Weights of a small CTC image transcriber.
Training: 8200 steps, batches of 128.
Data: trained on short English words printed on busy colour backdrops, 45211 training examples, 23.2 epochs.
Rows from block 9 of a small CTC image transcriber, named by matrix and row number. Rows with one number belong to one neuron. Each number is 50 + 10 x the weight over its row's rms, rounded and kept within 0 to 99. All counts start at 0.
Before each neuron's rows are labels from the 100 images, of 14976, where the neuron reaches its largest size: "responds to" is what is common among them; "peak at" is the part of the image that holds the peak. Only what is clearly more common there than usual is listed. The data: short English words printed on busy colour backdrops. In brackets: how many of the 100.
# gate: MLP gate (model.blocks.9.mlp.gate.weight, 160x80), inputs 0-79
# fc1: MLP up (model.blocks.9.mlp.fc1.weight, 160x80), inputs 0-79
# fc2: MLP down (model.blocks.9.mlp.fc2.weight, 80x160, transposed), outputs 0-79

responds to: the letter u (86); the letter p (83); the letter s (66); the letter h (64)
peak at: middle left (48); top left (26)
gate.34:45 51 27 42 53 48 60 32 55 55 31 43 43 51 59 40 47 43 61 43 54 40 30 72 41 68 58 61 59 32 55 58 55 51 58 30 51 46 48 41 44 46 53 52 60 40 52 58 56 59 46 66 49 38 57 58 66 59 41 49 42 48 43 54 36 56 62 44 44 36 74 55 57 54 58 55 63 56 54 39
fc1.34:54 46 47 54 51 48 55 63 54 51 64 48 52 43 48 43 52 50 49 54 39 37 61 32 56 46 60 48 45 50 47 51 83 51 49 58 53 55 21 55 56 23 43 41 43 53 38 35 62 62 39 46 60 47 51 54 47 32 48 67 59 67 64 45 62 58 45 49 38 68 46 59 50 42 49 57 32 54 55 45
fc2.34:63 41 52 44 47 47 46 53 35 54 32 59 64 59 46 55 44 50 52 58 55 49 48 50 40 47 36 54 42 49 60 58 47 44 34 48 57 57 43 54 51 52 41 47 61 47 45 66 32 33 54 42 61 49 51 42 44 33 70 28 67 43 53 56 48 28 40 39 57 43 48 44 48 38 24 23 58 44 44 55

responds to: the letter r (100); the letter o (60); the letter f (47); word: iron (36)
peak at: middle left (71)
gate.149:31 55 58 54 43 69 48 41 65 50 52 50 52 62 50 56 45 44 54 41 46 46 70 52 78 65 50 52 57 69 54 51 54 41 51 42 52 49 45 47 39 49 48 41 43 60 55 49 38 51 39 42 48 74 42 45 44 53 40 36 48 55 41 38 57 34 46 53 67 47 34 22 54 60 69 46 58 42 54 57
fc1.149:37 44 42 53 41 48 66 52 55 53 43 54 45 46 53 67 49 44 51 59 55 64 33 35 48 40 41 41 40 67 46 48 51 50 48 46 36 38 61 46 47 50 70 51 50 40 64 58 42 45 69 50 50 42 54 61 44 59 57 55 56 63 41 49 53 82 27 57 38 61 44 61 59 30 53 35 56 59 59 42
fc2.149:61 53 76 57 37 45 76 45 55 46 50 53 41 40 43 39 40 60 55 48 49 56 41 45 68 46 49 49 47 58 36 62 40 51 54 55 45 50 50 45 49 56 38 72 54 60 56 64 52 46 70 42 61 26 39 49 45 64 68 41 45 59 50 48 45 45 56 48 28 57 53 38 50 45 39 49 45 57 46 73

responds to: the letter k (100); the letter o (60); the letter c (44)
peak at: middle right (70)
gate.84:45 56 50 45 56 46 60 48 49 41 49 46 40 44 60 49 41 60 54 52 42 56 41 45 53 51 57 27 48 69 53 74 41 36 55 66 49 39 62 50 56 58 76 42 35 45 53 44 54 69 45 61 62 64 45 52 44 31 48 37 22 36 69 54 47 57 60 46 51 36 55 52 41 46 52 43 57 43 52 51
fc1.84:68 52 34 32 34 56 30 40 54 65 45 62 54 39 60 60 69 57 61 52 61 63 51 58 58 45 44 65 41 50 53 37 43 46 34 49 43 55 58 42 47 64 57 61 60 62 44 64 28 53 36 60 41 48 52 43 47 41 42 37 38 64 32 40 57 49 54 56 60 52 50 48 43 38 61 47 46 54 54 48
fc2.84:76 48 42 36 46 44 60 31 65 48 34 51 48 53 57 45 41 59 47 63 30 50 32 56 46 58 61 49 54 46 49 37 64 58 59 47 57 59 54 64 54 40 42 56 53 41 64 38 48 61 52 49 41 74 48 62 53 38 52 45 24 65 45 50 37 63 56 53 52 34 59 34 51 50 42 55 50 47 47 55

responds to: the letter k (67); the letter e (60); the letter c (49); word: neck (31)
peak at: top left (29); middle left (29)
gate.29:49 40 45 61 48 47 49 51 47 36 38 36 43 24 46 60 48 44 55 53 37 55 62 57 56 63 45 57 45 48 58 36 60 54 58 36 51 55 46 45 49 60 39 28 35 48 53 49 71 43 64 71 70 51 43 57 43 53 69 47 41 31 41 53 39 47 55 45 53 46 77 56 61 47 44 62 55 62 48 48
fc1.29:40 47 52 51 59 45 37 45 49 48 50 58 38 46 63 44 35 45 44 50 41 51 53 71 43 55 48 54 49 46 70 36 44 45 79 60 51 40 56 39 44 50 52 46 36 43 62 48 53 36 65 63 50 37 60 42 44 70 64 49 64 53 38 57 55 40 51 68 69 42 63 48 48 39 31 40 35 55 48 51
fc2.29:45 55 51 38 39 39 45 49 57 56 50 57 63 40 53 43 51 43 59 36 40 39 55 50 29 48 52 52 54 42 43 41 74 34 51 67 57 57 57 44 34 32 58 63 43 56 62 54 51 65 52 58 55 40 60 44 43 73 50 46 53 41 36 53 36 31 65 74 49 57 45 55 46 53 53 58 60 43 65 42

responds to: the letter r (99); the letter a (99); the letter i (98); the letter h (47)
peak at: centre (55)
gate.102:57 51 41 48 50 42 45 50 66 42 54 47 40 43 50 69 52 37 55 64 30 34 54 50 58 42 49 54 36 46 59 47 61 48 65 49 49 50 52 67 57 37 62 50 35 57 53 66 42 44 42 60 59 57 50 54 65 58 38 57 39 57 29 74 53 48 51 54 31 60 36 47 24 49 40 51 43 57 38 58
fc1.102:50 46 58 46 56 63 49 66 24 59 53 61 68 51 66 41 43 68 50 44 62 71 53 43 48 63 47 45 55 47 42 56 40 43 28 60 41 41 50 34 57 47 43 56 63 37 34 34 54 53 46 47 41 40 54 46 36 48 64 32 60 50 58 39 49 49 52 42 70 52 63 56 61 45 49 49 47 54 58 38
fc2.102:36 67 48 70 58 47 66 51 49 32 52 33 31 56 41 38 57 60 44 58 52 40 59 37 52 60 41 34 64 48 48 60 66 47 42 64 61 63 52 57 27 60 60 46 51 48 51 46 49 52 44 56 46 43 39 37 51 67 28 55 53 38 60 51 55 46 39 42 65 32 48 53 61 45 44 50 56 42 48 44

responds to: the letter e (100); the letter w (87); the letter h (53); the letter l (49)
peak at: centre (34); middle left (32)
gate.127:54 56 61 40 40 40 44 46 62 64 28 56 49 54 45 54 36 47 61 49 53 48 45 74 57 52 55 50 39 64 46 59 29 44 49 41 46 61 33 28 37 67 54 52 44 55 38 27 45 57 63 49 35 48 39 42 32 62 51 58 57 65 57 46 49 50 49 46 62 59 53 37 49 42 48 61 52 57 44 65
fc1.127:45 54 49 52 54 50 42 46 31 55 56 48 55 36 60 46 65 57 42 65 51 58 61 21 55 53 38 36 52 57 55 44 59 46 47 57 64 43 47 62 66 41 50 52 48 47 60 72 44 53 40 55 62 44 52 58 75 54 48 42 38 34 63 40 45 53 54 47 43 34 43 56 32 66 48 53 32 56 65 48
fc2.127:33 47 39 63 47 42 46 68 44 41 45 53 61 38 49 48 51 60 46 43 45 38 58 20 53 47 46 54 39 48 39 44 48 31 64 41 35 42 43 58 44 47 43 50 57 46 49 53 37 54 49 35 46 57 48 69 52 48 49 44 54 37 56 42 49 56 59 44 49 25 85 47 60 37 50 58 47 38 56 59

responds to: the letter n (100); the letter i (86); the letter o (71); word: lion (39)
peak at: bottom right (37)
gate.158:42 30 48 55 43 50 49 63 63 43 53 55 46 52 44 36 51 28 53 64 44 36 48 44 51 62 43 34 62 67 48 55 60 59 48 52 51 44 45 45 31 46 76 52 48 23 52 59 46 40 52 56 50 42 38 63 48 38 61 29 50 50 40 49 49 64 45 68 58 57 36 60 58 58 59 62 44 53 52 53
fc1.158:49 68 53 46 64 59 31 39 34 60 56 43 51 48 60 60 54 63 47 38 49 60 58 47 39 45 52 63 48 49 56 48 41 50 54 48 54 63 46 58 65 49 29 50 34 69 49 35 50 62 41 49 45 40 73 46 53 51 43 73 51 46 65 63 51 38 60 34 45 48 60 42 36 33 54 46 40 34 50 50
fc2.158:51 52 66 34 59 52 69 67 51 54 52 47 44 36 48 44 50 52 40 51 48 47 53 55 56 47 35 57 44 32 70 62 47 49 49 44 50 62 52 60 38 48 51 41 30 36 56 72 70 54 51 62 17 55 42 54 57 61 45 39 55 47 63 44 47 50 55 44 58 58 43 44 43 59 69 48 33 52 59 50

responds to: the letter e (77); the letter p (46); the letter t (46); word: toe (32)
peak at: top left (39)
gate.97:48 52 58 34 37 64 69 55 39 57 52 38 35 43 48 54 43 54 37 54 49 50 75 66 62 52 75 43 43 47 57 65 47 47 47 56 56 43 45 59 55 60 46 54 54 45 62 50 61 58 35 43 51 50 56 41 56 54 46 32 44 64 31 44 63 54 59 37 32 44 51 63 35 38 32 50 57 49 55 43
fc1.97:43 53 55 33 38 66 74 49 51 50 59 45 41 48 55 53 33 58 31 46 51 52 66 60 57 55 62 46 65 38 54 61 53 46 51 68 58 37 51 50 45 62 53 53 57 39 47 35 49 58 44 50 49 52 70 42 33 43 61 40 39 56 27 46 57 69 55 41 40 63 52 59 33 38 42 54 41 55 41 57
fc2.97:52 55 59 52 44 43 51 51 47 46 53 52 41 68 50 42 57 74 49 69 44 41 67 39 38 46 65 46 42 56 41 48 76 55 48 47 56 50 71 40 54 51 58 54 50 56 60 40 47 41 55 45 52 48 36 54 62 40 62 45 65 53 50 46 40 55 49 39 64 27 43 82 36 49 52 45 53 55 55 33

responds to: the letter n (79); the letter t (79); the letter i (46); the letter p (37)
peak at: middle right (41); top right (26)
gate.123:56 53 48 50 58 48 44 35 50 48 59 43 67 59 51 49 41 52 65 51 50 50 39 59 56 50 49 48 42 32 42 48 40 42 69 64 48 25 53 50 45 49 67 44 53 46 54 50 34 60 42 45 24 48 67 49 55 58 70 59 57 52 40 63 46 41 57 43 78 52 39 38 42 32 44 48 46 66 56 56
fc1.123:56 48 49 35 44 55 36 42 35 34 58 64 59 58 63 52 44 81 54 56 57 60 51 55 54 40 50 39 49 38 40 34 42 55 74 48 40 37 62 37 40 48 68 45 53 53 49 42 42 60 49 52 29 59 52 58 49 48 59 57 33 46 47 52 63 60 54 42 66 38 50 41 51 47 41 53 63 53 66 48
fc2.123:63 41 45 69 53 74 56 48 37 42 63 44 61 66 54 65 46 62 50 53 38 58 55 45 41 36 35 27 58 44 40 53 40 45 63 51 39 55 49 42 53 52 45 49 64 44 56 45 40 41 50 64 53 52 39 33 55 63 43 63 54 45 52 42 38 50 57 45 30 53 67 37 47 72 55 53 58 46 52 60

responds to: the letter e (97); the letter a (93); the letter f (47); the letter d (47)
peak at: centre (40)
gate.96:44 50 56 33 46 41 36 51 61 43 44 60 52 52 77 69 44 26 49 37 60 56 64 48 45 41 36 63 53 49 39 49 62 55 42 53 52 46 70 54 53 40 63 60 55 45 67 57 45 42 32 68 44 54 37 41 58 43 59 44 40 33 48 49 52 39 67 62 43 58 39 50 52 55 44 35 55 48 43 52
fc1.96:49 42 51 46 55 45 54 50 51 39 44 59 41 56 68 50 36 41 51 39 58 57 53 62 34 39 43 37 49 53 52 49 54 48 48 60 50 46 74 33 64 47 60 45 53 37 70 64 44 45 30 50 51 52 66 38 73 50 54 44 39 54 49 35 53 43 53 58 66 54 30 43 62 75 56 40 49 42 48 58
fc2.96:39 57 41 55 44 55 54 45 73 52 47 46 55 74 63 48 45 51 47 53 39 55 53 53 59 38 47 57 40 54 54 54 42 51 52 49 38 69 63 60 54 46 35 24 41 59 53 35 40 48 47 47 28 55 63 50 52 46 45 67 44 54 56 56 57 65 65 37 46 38 54 67 61 47 57 56 44 40 76 59

responds to: the letter u (96); the letter t (73); the letter f (62); the letter i (52)
peak at: middle left (37); bottom left (36)
gate.46:56 54 42 41 40 60 58 57 49 49 20 52 46 50 55 51 46 61 53 45 64 54 65 43 51 50 36 73 52 55 45 58 49 44 64 63 51 47 60 48 58 53 58 18 48 41 42 44 46 34 49 43 43 47 62 54 57 61 54 36 55 43 57 44 52 56 56 47 38 33 31 46 61 70 39 55 73 47 45 54
fc1.46:52 52 48 58 57 43 50 42 57 46 71 53 46 43 51 39 43 53 59 47 42 54 59 53 35 44 52 48 50 46 46 49 48 30 43 39 60 64 43 63 41 64 46 68 35 56 61 62 48 55 63 35 41 42 41 56 50 40 58 50 46 54 63 61 41 43 60 51 43 62 52 78 39 34 42 40 37 64 76 34
fc2.46:38 57 52 32 56 48 51 45 25 28 49 54 62 54 52 45 60 55 39 51 54 43 39 48 43 54 47 53 50 65 33 50 56 40 57 45 42 50 52 80 62 67 29 36 56 53 51 63 42 50 61 52 62 43 63 38 47 42 47 51 51 33 57 57 70 48 57 46 41 46 31 53 44 50 48 35 56 62 54 50

responds to: the letter k (42); the letter s (38)
peak at: bottom right (44); middle right (35)
gate.39:50 49 51 71 62 50 66 65 54 60 59 49 45 48 47 48 69 42 44 51 67 73 32 50 59 54 36 27 43 51 53 52 46 42 49 47 58 52 44 49 44 37 56 47 60 30 65 36 37 49 57 59 51 37 44 39 25 42 42 50 45 66 52 58 42 50 51 59 50 48 50 62 42 48 66 68 39 44 58 42
fc1.39:58 64 47 47 61 55 44 38 51 58 34 40 62 46 45 63 25 48 40 61 50 41 33 46 35 51 57 76 57 51 55 54 68 56 49 58 49 57 40 41 55 39 63 49 60 47 58 62 61 60 50 50 57 44 55 61 44 42 46 52 49 57 35 43 57 39 47 36 45 56 46 27 25 53 59 54 55 34 61 58
fc2.39:69 52 57 34 30 53 50 59 48 50 57 46 50 42 64 42 34 68 51 50 52 65 45 51 41 37 59 47 42 54 34 61 41 53 56 63 52 47 60 37 65 47 48 49 42 58 67 46 48 39 58 45 56 63 42 48 42 52 63 47 58 62 53 51 65 47 45 61 53 40 50 37 44 42 29 52 41 81 55 68

responds to: the letter e (100); the letter a (80); word: tea (36); word: sea (29)
peak at: top left (41)
gate.88:56 60 56 28 54 41 60 47 65 43 49 51 63 37 49 29 56 45 38 29 53 50 41 43 51 55 45 48 41 65 51 39 47 54 26 30 41 40 69 51 46 52 49 59 49 42 43 60 49 70 60 55 57 50 78 52 51 54 44 53 52 38 56 53 48 40 48 53 68 55 45 46 48 51 63 45 73 49 59 59
fc1.88:41 59 33 45 42 39 42 32 57 43 32 48 54 49 55 60 57 47 54 49 45 40 68 43 42 49 61 48 55 38 52 51 61 53 55 69 61 37 55 59 33 62 34 56 58 44 64 63 58 41 46 57 40 54 50 53 55 65 70 49 47 55 41 43 44 63 45 46 44 27 59 54 40 51 38 66 43 55 72 36
fc2.88:59 58 71 44 41 48 39 62 54 49 40 55 43 35 35 57 43 44 30 45 49 39 64 43 65 38 59 62 55 53 66 47 37 55 47 49 23 45 53 40 44 59 45 55 47 65 54 40 49 47 45 70 41 42 49 64 56 59 31 60 41 66 36 38 39 50 42 47 57 35 53 38 56 48 49 66 48 49 42 53

responds to: the letter k (100); the letter c (88); the letter b (54); the letter r (54)
peak at: centre (43); top centre (35)
gate.48:53 39 28 68 42 50 30 48 59 46 69 44 52 51 56 47 42 42 43 43 48 63 63 41 49 56 49 39 57 38 37 52 69 50 42 66 51 40 53 39 46 43 52 73 35 36 36 33 60 58 46 50 52 55 51 47 63 39 51 42 52 58 52 58 52 30 44 64 57 57 74 56 66 47 45 58 49 55 56 46
fc1.48:66 38 37 56 19 49 45 58 56 49 55 56 31 38 46 40 49 55 62 41 57 46 46 47 55 53 43 49 65 54 42 55 66 47 44 47 67 54 37 52 37 51 51 58 38 53 49 39 51 46 73 66 43 48 32 49 29 57 42 48 42 58 63 51 56 64 49 53 46 48 70 51 76 57 51 50 46 44 41 44
fc2.48:68 47 47 52 60 58 54 33 52 51 40 56 57 65 59 49 48 59 57 43 55 51 38 50 64 42 33 46 71 52 53 54 25 46 48 53 55 44 39 44 51 53 43 65 47 33 42 56 61 50 43 42 58 69 52 50 52 68 68 56 47 42 53 39 47 48 71 34 40 43 43 48 62 29 52 56 71 52 57 42

responds to: the letter k (100); the letter o (100); word: oak (40); the letter b (38)
peak at: centre (55)
gate.151:35 38 39 71 39 40 46 61 55 53 57 51 47 50 42 35 64 66 45 42 33 49 74 52 68 38 53 52 49 42 40 50 58 34 27 61 42 49 46 53 54 49 49 53 55 49 54 40 57 62 47 65 38 54 31 36 57 51 51 41 46 62 63 53 53 47 38 46 52 43 75 53 45 55 45 50 60 46 54 67
fc1.151:62 52 56 50 51 59 43 39 45 54 31 48 63 57 70 62 36 64 45 52 72 55 40 65 34 51 43 58 41 58 61 38 50 54 55 45 60 50 51 49 43 31 60 44 41 44 41 48 48 32 61 57 54 40 61 65 38 70 54 62 55 35 63 50 39 44 53 58 42 53 39 60 41 40 50 53 32 43 41 36
fc2.151:62 52 46 72 45 43 50 43 46 44 31 53 36 44 36 38 55 55 49 55 41 48 51 55 42 53 43 42 35 46 51 56 52 48 25 54 66 49 73 41 62 27 42 50 49 62 65 49 42 42 59 49 51 54 43 69 43 55 51 32 70 47 52 63 43 38 45 45 46 72 51 44 39 50 57 51 33 50 52 39

responds to: the letter r (95); the letter i (81); the letter a (78); word: air (59)
peak at: centre (51)
gate.105:52 42 46 55 61 60 50 34 44 67 49 50 54 42 50 50 45 45 56 49 50 44 51 51 63 51 54 49 52 39 46 61 60 46 48 43 60 56 39 46 46 47 56 65 42 56 56 53 57 50 25 53 37 75 50 47 61 27 41 25 38 59 53 52 65 32 26 53 75 69 44 45 48 66 51 49 49 53 53 51
fc1.105:50 41 37 55 61 56 55 39 39 30 54 50 39 57 51 44 44 66 58 30 81 67 51 54 56 43 60 62 48 52 45 50 56 44 49 20 47 42 46 56 71 49 43 63 44 50 60 45 50 67 53 46 46 53 61 53 37 58 63 50 67 40 42 46 50 54 50 53 31 51 59 27 52 49 44 44 45 55 52 46
fc2.105:50 54 56 72 54 54 65 68 42 56 53 45 48 49 39 54 45 58 46 51 49 42 20 44 53 24 44 63 53 35 54 45 46 55 55 35 55 56 39 48 46 46 46 56 65 32 48 47 56 43 56 61 36 60 35 39 46 55 47 59 59 57 39 37 48 45 62 49 52 75 51 46 66 36 44 50 65 39 46 38

responds to: the letter r (100); the letter m (99); the letter a (99); the letter w (45)
peak at: bottom centre (41)
gate.5:45 45 41 49 68 52 50 46 51 25 33 35 50 42 35 36 50 57 44 57 71 63 51 61 40 40 51 46 53 39 38 69 51 66 52 53 51 61 47 55 53 59 47 15 56 45 47 62 66 55 54 69 45 41 52 57 66 45 53 47 40 46 57 47 50 60 63 45 49 60 39 43 45 57 46 55 59 47 43 40
fc1.5:41 47 54 43 50 39 44 64 40 42 47 42 32 52 50 52 67 46 59 64 68 45 37 62 54 43 48 38 60 49 44 62 56 39 54 58 54 52 50 37 55 68 47 38 45 47 41 45 62 46 52 65 55 42 27 44 71 30 53 47 63 56 55 53 53 61 59 44 36 56 49 48 37 60 25 43 65 43 56 66
fc2.5:49 68 51 76 55 51 51 52 60 37 28 60 53 60 40 72 53 43 64 52 47 47 55 42 43 34 48 45 50 42 49 53 45 59 56 54 50 54 52 68 52 34 68 43 60 53 59 29 67 42 45 49 62 40 39 42 50 48 63 53 68 39 49 56 32 54 35 54 55 38 49 47 49 56 55 62 73 51 46 55

responds to: the letter u (100); the letter m (98); the letter p (58); word: drum (40)
peak at: centre (67)
gate.69:48 59 53 40 56 44 43 47 54 51 49 51 40 50 65 55 53 29 36 49 58 74 55 60 38 55 44 50 53 58 35 56 56 60 44 38 50 58 43 71 47 43 63 46 56 47 68 45 45 38 66 35 50 55 42 43 54 41 60 52 49 90 38 38 45 56 49 41 48 49 41 50 60 49 26 48 47 48 52 49
fc1.69:52 58 35 43 58 39 47 51 39 45 52 32 46 59 68 51 38 21 52 57 50 55 55 65 44 41 45 57 60 59 52 59 51 52 61 58 52 58 54 69 43 44 53 42 57 39 64 51 47 48 54 46 57 52 80 80 51 54 58 44 51 46 34 41 47 55 44 38 52 50 40 41 37 52 49 56 57 36 43 32
fc2.69:62 54 56 50 36 33 44 69 66 60 50 39 58 55 62 33 51 46 31 63 64 37 58 56 52 43 42 57 32 53 42 47 49 40 43 32 59 48 63 49 50 46 44 49 70 64 49 45 54 47 60 42 45 44 40 56 42 40 49 55 65 58 39 56 50 74 41 53 52 49 34 48 30 61 55 50 56 66 61 41

responds to: the letter h (100); the letter s (100); the letter f (64); the letter i (64)
peak at: centre (61)
gate.32:47 71 45 53 39 53 34 37 44 48 40 58 51 42 39 49 48 36 46 53 51 47 49 58 71 65 62 53 51 54 20 50 50 64 41 56 41 51 57 47 57 49 47 54 57 55 38 54 62 51 36 54 36 54 32 54 69 46 55 74 52 52 53 37 70 54 67 49 31 45 67 52 46 57 46 53 45 44 52 34
fc1.32:51 33 37 48 54 48 57 56 50 35 67 34 54 45 55 46 46 86 57 50 54 63 55 48 40 42 41 52 54 46 56 52 47 36 54 48 65 45 41 49 43 52 62 48 46 42 63 60 44 48 73 53 71 47 63 54 46 58 45 27 27 52 40 65 32 54 49 46 44 54 49 42 61 39 54 50 52 43 54 61
fc2.32:39 50 43 51 46 38 39 61 50 47 61 35 35 55 44 60 48 58 42 56 44 43 50 74 42 42 37 43 29 41 51 41 52 37 45 54 61 41 52 56 75 34 51 36 40 32 38 55 73 56 47 46 36 43 58 41 64 56 51 76 56 52 45 52 49 50 45 50 52 55 51 62 43 47 39 44 44 44 59 65

responds to: the letter r (88); the letter o (74); the letter w (41); word: iron (33)
peak at: top left (30); middle left (30)
gate.66:70 57 44 42 60 44 54 29 51 39 37 53 54 75 33 64 67 53 53 55 45 41 44 53 37 40 50 66 56 48 52 60 52 41 55 51 46 36 37 53 38 65 56 39 42 66 49 64 46 61 63 58 54 62 43 48 76 42 39 43 25 52 63 46 51 53 52 47 46 47 49 36 40 48 46 52 47 58 54 52
fc1.66:39 49 67 60 30 57 50 67 36 68 60 47 45 29 57 31 22 41 48 53 56 56 49 48 62 56 44 33 49 50 55 45 49 54 49 50 57 64 57 59 61 42 42 60 55 47 50 38 52 33 41 52 54 38 59 50 21 58 55 55 66 50 41 52 66 46 48 52 52 52 41 57 61 45 60 39 58 47 48 51
fc2.66:76 44 55 52 43 50 48 55 52 51 51 69 35 46 47 40 66 48 69 56 52 44 56 39 54 50 53 51 52 55 44 47 52 54 44 72 62 67 57 56 43 28 35 53 50 55 42 41 57 50 52 44 41 45 58 43 46 59 52 37 31 58 48 58 51 59 55 56 42 62 61 52 59 29 49 49 19 38 45 33

responds to: the letter e (89); the letter k (78); the letter a (72); the letter c (44)
peak at: top left (56)
gate.132:56 42 36 49 62 50 48 44 37 38 55 64 57 47 43 56 43 47 57 51 43 31 47 56 62 46 73 50 44 62 49 37 59 49 48 59 41 55 26 41 60 48 60 46 56 44 59 39 60 79 39 37 53 57 48 55 53 41 62 35 37 65 41 61 43 46 53 54 39 62 59 47 51 57 67 52 54 46 23 58
fc1.132:59 56 39 31 51 37 53 52 34 40 21 36 48 29 50 52 50 55 45 57 68 53 47 68 53 53 55 46 45 50 48 45 30 42 66 42 30 63 43 43 41 57 43 59 49 48 46 51 51 46 42 46 67 66 44 53 50 49 48 47 46 61 43 58 60 61 60 48 54 67 40 49 61 45 56 73 52 49 67 57
fc2.132:50 67 67 85 52 40 57 42 53 44 22 46 59 64 56 34 40 51 53 41 36 46 58 54 35 52 63 51 33 51 52 65 56 47 45 44 67 55 53 39 46 63 52 48 45 46 39 51 41 34 42 42 47 59 72 55 59 42 32 46 45 40 44 51 61 55 49 40 41 48 48 52 53 52 46 42 56 56 41 49

responds to: the letter e (87); the letter y (78); the letter k (65); word: key (58)
peak at: centre (47)
gate.1:49 53 45 43 57 48 33 70 62 56 57 42 32 52 48 52 35 47 38 51 69 28 31 38 54 46 53 46 44 62 58 47 54 39 59 55 40 53 42 42 57 58 50 52 45 50 60 58 40 64 57 48 54 22 59 37 61 45 41 50 40 58 65 61 59 52 53 63 72 46 42 56 63 48 39 50 59 38 45 62
fc1.1:61 51 48 53 45 45 75 35 38 50 38 58 72 59 53 37 50 62 56 53 31 67 68 59 36 59 45 63 56 39 46 45 41 52 43 48 59 48 63 57 48 36 44 53 54 56 42 33 56 45 47 44 44 70 37 53 54 55 62 53 64 52 34 38 39 45 56 37 46 49 56 47 44 44 64 56 34 51 61 34
fc2.1:68 46 37 53 43 55 68 47 63 42 60 44 45 53 49 47 44 45 42 48 54 29 64 46 44 44 56 60 60 41 62 43 48 69 54 52 58 26 60 37 43 35 50 55 49 53 46 51 31 60 23 55 43 51 37 56 39 41 35 51 34 61 31 45 46 46 48 34 68 55 51 49 54 49 46 57 56 50 42 62

responds to: the letter h (100); the letter t (100); the letter o (96); the letter r (68)
peak at: centre (62)
gate.157:62 65 49 24 57 39 67 36 38 54 41 57 46 63 39 56 46 52 62 60 42 53 29 38 56 50 41 56 42 56 35 49 65 48 71 51 43 58 34 43 51 43 56 46 52 58 35 49 64 54 51 43 61 48 54 42 36 59 44 46 58 63 50 61 68 56 35 60 42 51 39 49 54 47 33 63 61 40 57 54
fc1.157:61 57 58 50 54 37 49 43 36 48 32 49 36 58 30 46 33 48 67 59 42 46 36 29 58 55 47 44 41 50 35 46 65 50 61 51 58 70 30 41 57 43 66 47 60 58 40 48 60 52 47 35 72 55 55 58 35 52 44 44 59 65 39 63 50 42 40 56 52 51 50 53 49 55 52 65 67 52 53 58
fc2.157:48 33 60 59 49 47 54 50 37 46 41 60 54 54 60 42 36 50 60 48 59 47 35 41 42 48 38 45 53 55 37 63 48 54 41 63 67 52 42 47 66 53 54 36 40 42 28 42 36 52 44 58 48 52 58 44 35 62 71 37 39 49 54 71 48 57 45 64 31 32 56 34 50 59 52 54 45 48 33 59

responds to: the letter k (86); the letter e (83); the letter d (69); the letter s (51)
peak at: bottom centre (51)
gate.14:42 68 57 45 44 37 47 75 64 31 69 50 51 48 58 55 43 54 56 60 38 29 42 55 43 50 47 54 48 47 50 60 50 49 57 39 44 36 60 33 46 50 49 53 56 39 35 65 46 56 62 58 52 51 45 61 70 48 39 66 51 47 50 53 65 54 42 50 23 48 49 49 47 67 40 49 55 30 39 55
fc1.14:49 25 62 59 57 48 38 46 48 57 62 62 65 37 40 56 35 39 51 46 49 40 51 57 54 50 60 45 48 47 38 43 40 38 52 52 50 49 43 77 62 53 62 36 51 55 50 37 56 51 43 45 43 24 58 43 35 65 54 43 52 45 29 46 54 54 59 43 65 64 44 58 56 41 47 68 64 59 62 48
fc2.14:50 35 43 56 43 49 43 46 37 52 52 66 50 80 58 38 56 46 59 67 27 46 59 51 43 67 50 42 66 49 37 35 50 64 65 63 45 59 43 28 42 60 42 52 49 47 54 37 55 48 43 57 46 54 41 51 58 51 50 55 49 63 37 48 42 60 59 53 29 42 48 40 45 51 57 46 46 44 32 36